{"model": "segmentation model", "image_size": 64, "encoder_norm": "layernorm", "encoder_mlp_ratio": 4, "encoder_head_dim": 48, "encoder_fused_qkv": true, "encoder_bias": "qkv", "encoder_parallel_block": false, "decoder_activation": "relu", "decoder_block": "basic", "decoder_upsampling": "nearest_conv", "residual_init": "none", "eps": 1e-08, "epochs": 4.7, "lr_schedule": "wsd"}
Rows from block 7 of the encoder of a small segmentation model, named by matrix and row number. Rows with one number belong to one neuron. Each number is 128 + 24 x the weight over its row's rms, rounded and kept within 0 to 255. All counts start at 0. Numbers have three digits each. After the name is the row's rms in percent of the matrix's.
After each neuron's rows are labels from the 100 images, of 14976, where the neuron reaches its highest value: "responds to" is what is common among them. Only what is clearly more common there than usual is listed. The data: scattered letters and digits in many colours.
# fc1: MLP up (encoder.blocks.7.mlp.fc1.weight, 1536x384), inputs 0-191
# fc2: MLP down (encoder.blocks.7.mlp.fc2.weight, 384x1536, transposed), outputs 0-191

fc1.607 094:106152168149086118132112128145114145094112069100116110090073076158148128113089121113148119111127074134148159107124077138149130110140142128103157130125114125113122156109131100142137120111101124121105164113092167132135142114101100140138139109082128116106135105138131069119133119106130127136119131114109100121112160093114164174125156144107157105108104148096104143128154102146147142186119087171117111168149129134140115051111111141147154138148114133114098158079155132130144166146152156119120111133105152118113141118095133132146126123159137095132178114107116117128151101118124118163
fc2.607 085:144132149156121119097147125123085108192142110141155110137117105100123086137100145121123115091156146092133127097132117126135088139091156158174141084116130196069128132111093173140144130130140106166111142113119106142119098111114103126102077128131162124164148134129117163113144125166090126156145156114119078093138128115123120096105112109127095105091138153170136109137126135103121140104137110119128126139081136167116103103146123103174114162116123171125140143117140140082123077141118133091125140138124163143146123122169085131084126136158147120150152132144173078102135140086129102151
responds to: the character K

fc1.92 116:116143099117109137076110131145163139085143121155123162163155154140163126148103118146107161153067098187135137093132134124163131104138137133125166140116110106155102153148124129145096164145144140145132145135133136116159123103124155164157131081091111148128117042133136164118095147132098114098129125191145137134110151124101144192158105135133097127123104113084118130152134155115132098140143132151127115159075102128144099133095092132106145120137109126126158111119113087099117168138123149175094139138089129092140110143144118155164112137078131098153142122112072124104133128117127132117
fc2.92 123:150111104129109144141154125125126089148120097191154102144143166131085086121099121128041092150135095112146171141129112145116129114128146108121126133145120190113133129148100153135114147126139134129180121108145123110119146126132097137127116084132139059107105154124112113125114120126110111136147113165153126110142134106170138114159103157138145101140169126117101140134136112148114081094117099130117175129117128112156112125138116124121157101147103133131138104109110118146111128170161160150144097151137070180131105169110132127132145156136161135147156159112123143101093115155138122120
responds to: count: one

fc1.606 113:142075111112110133131112121100150108118118136148137107167175121129120149085125147179114127130162110154142114134139126122138155137132117150120117143131081099161133106161093164131166119176098144114109153136143120101191146153151167142167164116138118155101102163115154118141114126120169119111129121165165142130131127114145151170145097103121142097139131111060136098131125124101119095170102121150121160164110118100128107090116117172099147118160105109094148101098160116155186134107118128153114112101081083099122133129134105128153087080131095088104115126094096125114146123116072094118
fc2.606 135:111092130145138102160142108105138117131117089130120100136167127144153184095103128151140132087142154132093129168129137123126118150115117152140127154126132118178158088142092107131150081149153161146108209138131143101169132112136155147127130137108108122152114142119136136126125155129153152109124105107129159156154141135129121143148116132134126095159080130116122107147156142124116143147094127107139180165107123125103158127133098161131130113156133125124134092124151126130163105080162148137115096121094116087113118132120074149106116118134116077100113075131117119139130090051079121163
responds to: count: two

fc1.346 104:131084064128119138147162095109125131079108178117137112090144145152086112158178111132113132126123159144120131087163132178155127134162109098099118151122108095135138147106116102116127124143081145104107128089141183123141135134160117147146134117112150161138109148147116101161142126105155132115116149133159142140142113126150127120134133096092150166133147151091107153136109115148142100100119108107142143100116129109115137139163125102112174129085135117141087122153085129142177179117144138141143133137088065107110167123107159145084136134126104120130136181118109173123115141127126103085
fc2.346 100:101157136105105115090089125132100150156116149151128165121099129123136128155145123144150106166105124077153120147120162083094124152123111115144098125140111065141137097132140125092105131101133137094125147098116142081123134130106107136118086154166129130139103134139108139129115160128124129118143103087129133126134104148098156142161155160125142105150117115104071110152089124088127116089131127108135144138150124167135137173114170156147056104106118105131180145152087178114117103119147104152126129114160164174144100124139125092135149091132151120145091104125146104160120155061159132152
responds to: count: one

fc1.510 106:148134124124108162081167121132123161132100152117100151138143162141089136098128111174128133144101098042103135123130179123113107116143122097129139137082121089132108117147144121091144102103109139060126116118128127121123099161160143123130142138125110128140107161122125136108133092110147107133125129168127111097099126113093061139103143149134145131131144099125149123155125113089168119099121163158158058104155168098137133105168151144133114130101134136156082160160136138122136176175090124148093123116140127122142127124125171203149129114092121145106094129143139149157122122120142168155
fc2.510 098:128100110117146141156095117140151124120068111117100120136125105139135154140116156117073106101174150160128146143116102123153133161133138152125163117145097085184129131119152144173136174162122083132157149121122140114145136113113099144131129096083157126109150085124154159127114106116172157114096136127129150149143135149140110141136095110127146130119099184121080151085165150136133163143161110098143135167078185115106114070133140118114154091105095153114130125109136113143131131138172121164119119152106120120143139150126084127144112143097102128134123122155079145109151137070110123122
responds to: count: two; the character M; the character W

fc1.473 098:107120136112088107110123126134145141133116165144128138145147125141156146107091099167100136105167130091150134133131139130119107141134104128115119151078094105168094114124118132142129161127082182079127145124112123102155129133147131142135179149132114127109100159153122151146137141112165097109136114177121158138138183141137148189129138121133129111116125102091119130125102137130123133149141103173143137137140109124143107110150116161113124136074127115099126105149123115144182132148139108158140122104053088123092125139154121165148078147133092102104111131113102138158134118130133118136
fc2.473 098:123085148142154093114128089115127103122123124116155075155083158145129126063160125166113121139090124135117122157133120149107146113157143113147122108114147145157160119142131141102142105153151108134131121150154093136169087114126138124146123126131112138136130144106163140125130164176101140129139165133154151101128075150125116109149070132099135104152087126117182111127141114097118158138087160135132116142121210091159161138132107160161121146153115150098122144131195132124107084154134158122135138096154146112162168158144089071078178116157097133162117117103156147105122157091123165143
responds to: count: two

fc1.389 047:164117154175120114104130144106100114091092115110095150128147162130117107166145145117126094115093147155133160142155126096121135118088106109115108115177148117127121093133114148094093138067161129083104101142126113119127142134165157164125159162125134169180123089161159118156156143160128136109115137155105133130172166127122126170144165139098156101148083106130152110114108071126104155165129102080138111139147131083135168114107149152117158152146134110141135107074164107134141106144119122142120151144156126126119088173127126154099116110111128110140140130142169141139153108122106155149
fc2.389 034:149091146114169153152109114130135134138129163132135140147097122125129094177167116119166170128134153160136131137085132114129096120125094117087123118142156191158125149116064127071147116122103117096174120082123121117143147131098085130105161083126119112121125087111115170125119155168105137139125156086126136144131105108098139128100131101126152095152123144133132097105110173113132136095119115116111114125162104134126128132088130141135136080139117135124156127171083110125092121127111107133094121121136131187131113173137100132100109103186122118109128141129120141142157116087141152112
responds to: the character K

fc1.462 101:156107103121099209120149113114114107126158130128088115148167163111079106138130120153138161122123135137127110137172149142135131119165128122152150157154103109108144130127141080128165149118102170060109115150166115151121097115145128173158135134150174172124149130128156127072139120089111131100121145143136118110105102118101156181077145124114140170082100149119116096121134161080171122114114143136154084095128178150096067128182133095091122104132153120165088124148137123109150170136108170132126144171124122126155164125144154140153141099106129110100144149125125131108127097131147135185
fc2.462 105:122137107150180110139105106121086090194099127112157140120097144101154086166126117091095127129156101115123148151114088123117129157149134122123129122153127175109124140129103151127103101119145102153137127097145110154118144135119134104091079102137129115145136125108144143126142085149114142179144148135124126132157146128137105099155118150162125136147198132127126138113126134103089130167164139096141145138122147114126155119120165144168139078096137147127131124097096111159110099145146130147151104134129127168127134112129142115084141135115161193104134132162142136109148113079124119098
responds to: the character K

fc1.696 103:140085131134144166130118076115125130115159134105176112162182135148092134170123108151121120113090111113152152146144155166123144099135157113127134144087147113171166089148125131124158132123132145068116110156104121129142140118107088163156170184121124120055119142118143144101104126108112094101103128160108153097120108136136114136138159063116112118131123172155161107153148114150112084091108154138126119144115146155103107172149083102076134100113136129121115142171206091138131158141126143156145129132145152151091122133152120141123142172133127148140143146076129133135065173113122131089
fc2.696 095:179075122142148128168144097132100126133125126115140072158170142130128115135099096126070139138136151144119157221105140142141104142129154145128136132159109126165148126128083179136124148179120115105107143132135086112120124126083157116133132069140122150141117119133179168129117088112113137109115145157121145101131107161121115120134096158125149184137130132149175148118087136114116116132125138134128122159097158101153133148142090132125140112101127125109183132131153119129110115175159126129161110104144125146166159123182071142133143162096105147130165135127126143134135150032140157124
responds to: the character G

fc1.73 116:121134089115123154143116140106128191077135156141125097080128141144102097145165088114154134129091183166105145134192134151140141087166138106135130153127108137136162140125138075166120144090081111088124103118134166128103109144157125141123156133142160119153120146149119134122142139136135107137101154141113135164139099127126118148101134113110142128132101165134092157143146136162155123092152149124083128115145094123156129161140127101120100131106132111171137119146113166114105155128136136137130148130121130123156125132124128121092175152126112124166159158144129150074086150114145154092
fc2.73 125:113168122083091131101086129143149164154123116178137145125114159147133148141133097168132133106089193142134129130166140096126072093125093116158100122141109137155119170151135144137095160148123118116118170115148120062153144132136127140144114108119130127163080121167144123125106183144118121137146116101103123158134156158114164146167116152152103109133123119140071133143129129115125105099123073117096141145126089136164125178074137148124081113123120074103176106130078156077090144093135134143117135122143113143144101131124070106099161145124126106143111126137120099168138135066122138140
responds to: the character G; the character 9

fc1.306 088:072101107095082143099137111153130156095140150120110137144163141114079151139114146129115117115122143119138085120128110118111112103156136106110145169111081122122152132144132136137168160100108147086150199116109137167124143131137146117148159121093134182088117135105123141149121108088126081071128156143147151130097122098120136133116172087123137105137115157112117134170111094133175116165115132169137130135134114133165116122149114132098114111129119113110093121145175134118176130110115147115142143129141129137116129131143104150146112129137118106108181158147105138149140154118125122114
fc2.306 093:117141163138144102163090136143104062118106124128145123144127106132137134097124095088070109147223046083135138174106126165110153149147152145137117106130158198125127125129091169157127137132133117169123155113116081173169155104124125118115084110137122091135131144099116158124126105157136132145135116144127150117127115111153183093143097151140103104123153131141178125079122132144119122159140140145135147144113157149143136072135104151162129103114132142107161139073142155170116102152136154133118099125155122142089142117116123098114143129127135103154125113118124138132135111075124111141
responds to: the character G

fc1.431 110:138103132096097133152106119131146128133090103142107165137168103109166144105108126144117115139105094074113123145093153140100110152161109156087141162070111098163094126121106145159173121141100120116111121106149126061149122159145169139131158150153115134134087134147145139161154083101149141111122112135122147163118158138121110172096093159127132122144087125084134145115113138130132106157140118159147121116158104098138126088129144165144162119120129121108155100145123141116147136123156101124126062112046082130127135098132087177158096143119132106114117128141123145134168113110112146133
fc2.431 122:145081093174111133140136121094173097117109132137128092132160165098085125104128145162109167093101153128104106112143135130121139081126094106113126164094125068201130142146089143113120134166125156113117160138166115129149127166143162136158167108126125153121112132124177077145150124121139133148133146111159133117119131074134093164119126075139097103123117097115145113133127119079146122156109127129158152124118123130101111143138144144127165107143128118083093109089112103139137115082116145181126137139109109119126180128134082128119142164148119134122139157125120116153163121071147113103
responds to: count: two

fc1.683 106:155124102124165180129163149126109113122185125114127146114139097098122110096088103149155159088109180166144109162141129110136156080135134136109132134126168114127146107125129082137165095175099096120109095127131115118125077151108091112116122128111143141163146126157093134082171164122148129124112154102090120105141127183123145128086149131104156149078141138147135150158132184130131153098105108127110104083128141130064116128134109101148126147154138096123134146156131146126108141120114102119142113149130149127143162106181134135143090169126129125127126134109139161139145181116159137135
fc2.683 120:126157138157105110128158117146085161125146156144142105138100103149112164102124148151142090125120111143125137119100107145100169150134118063129125114104114173091120138159136143095169099123137152121138167126157144111169197135170126118119116155117149114129094111106118135161126117134162122138163088127152167088115097102139129105182125137148135104166121070126127122174142090106109112129093127114110136148145152127153174118086127146125127126141111166111128135158120148140145129144121154137139125098128097124141123150088165134114161135097124151140099134106148139136068134105111141120
responds to: the character K; the character H

fc1.596 102:091115080151117113112101148169144168109115152150127172130123190130096125093141141173138114136131146209165113107134115090127123101117134108152141132137101114113139170118138085151113164131101130125105119122150125096138115104145119104131114113115112130117131141185075136164130128143130117118075140147115103164162113140108145143111136121111118139137088122115120114140136133155173125161102123139141135149136100114131122193119124183121089164077137117121127102157157168107122119116160120105113148139112140144151103123129116114155106131104126059168152154116129139151073145112120145114
fc2.596 107:140122108119142140124152150082157147098144164141129151127149152134081120143125116176139155138068126137132131103107123122138072121131112127128121105093121117127106129140120150142091188122119164136101164155124136113132145136144143121155152139163133153161119127108163109146127118142111118094093121089124136092113112129122142129148128124149140145149141130128099142150110142160166106111107179125115101158140086153130141184126125101140111132104139106166126119119122151140153164099079115109095127149161145127169135131141212150126116131129121096135035100146120126150082107035142106116
responds to: the character G

fc1.734 094:136127068138170126111190124143142115090138148154136117131168171129124126125124109123146134127122162122120118176122121130168171140112115133119173153143118123114079126125162060169108112178148102118080098117119141096122057145155124113156149118115086155145144078102100119113139086132144131110098145163128094147134117160093167118138101115102163162116141143114088128126157149112159157107128130127129095125091131123087125156131120087130157159179131085180122125187104162102094137167121117114100125121122102107144154128119146185152113150070124114135119134137151151122147123112154142078
fc2.734 096:092156152110100102156127121136066169115134108145140143144097127122148126124151109119170136122141148153144114132151119140142119149108121118164120092140113176068133159152132138108112186147126124122108142095140128102141153094138112122118116149103172118155108142152089137160136164121153154167147078118146123146151145166139132086170136136126077088152104105128095133089159138146127102164169077115098127166112055161166128147073074122101087134147134139119192111093135119131136113126141140100126133121144105091117076120147086056123139156134138090144110103114095083173099126093112121141
responds to: the character G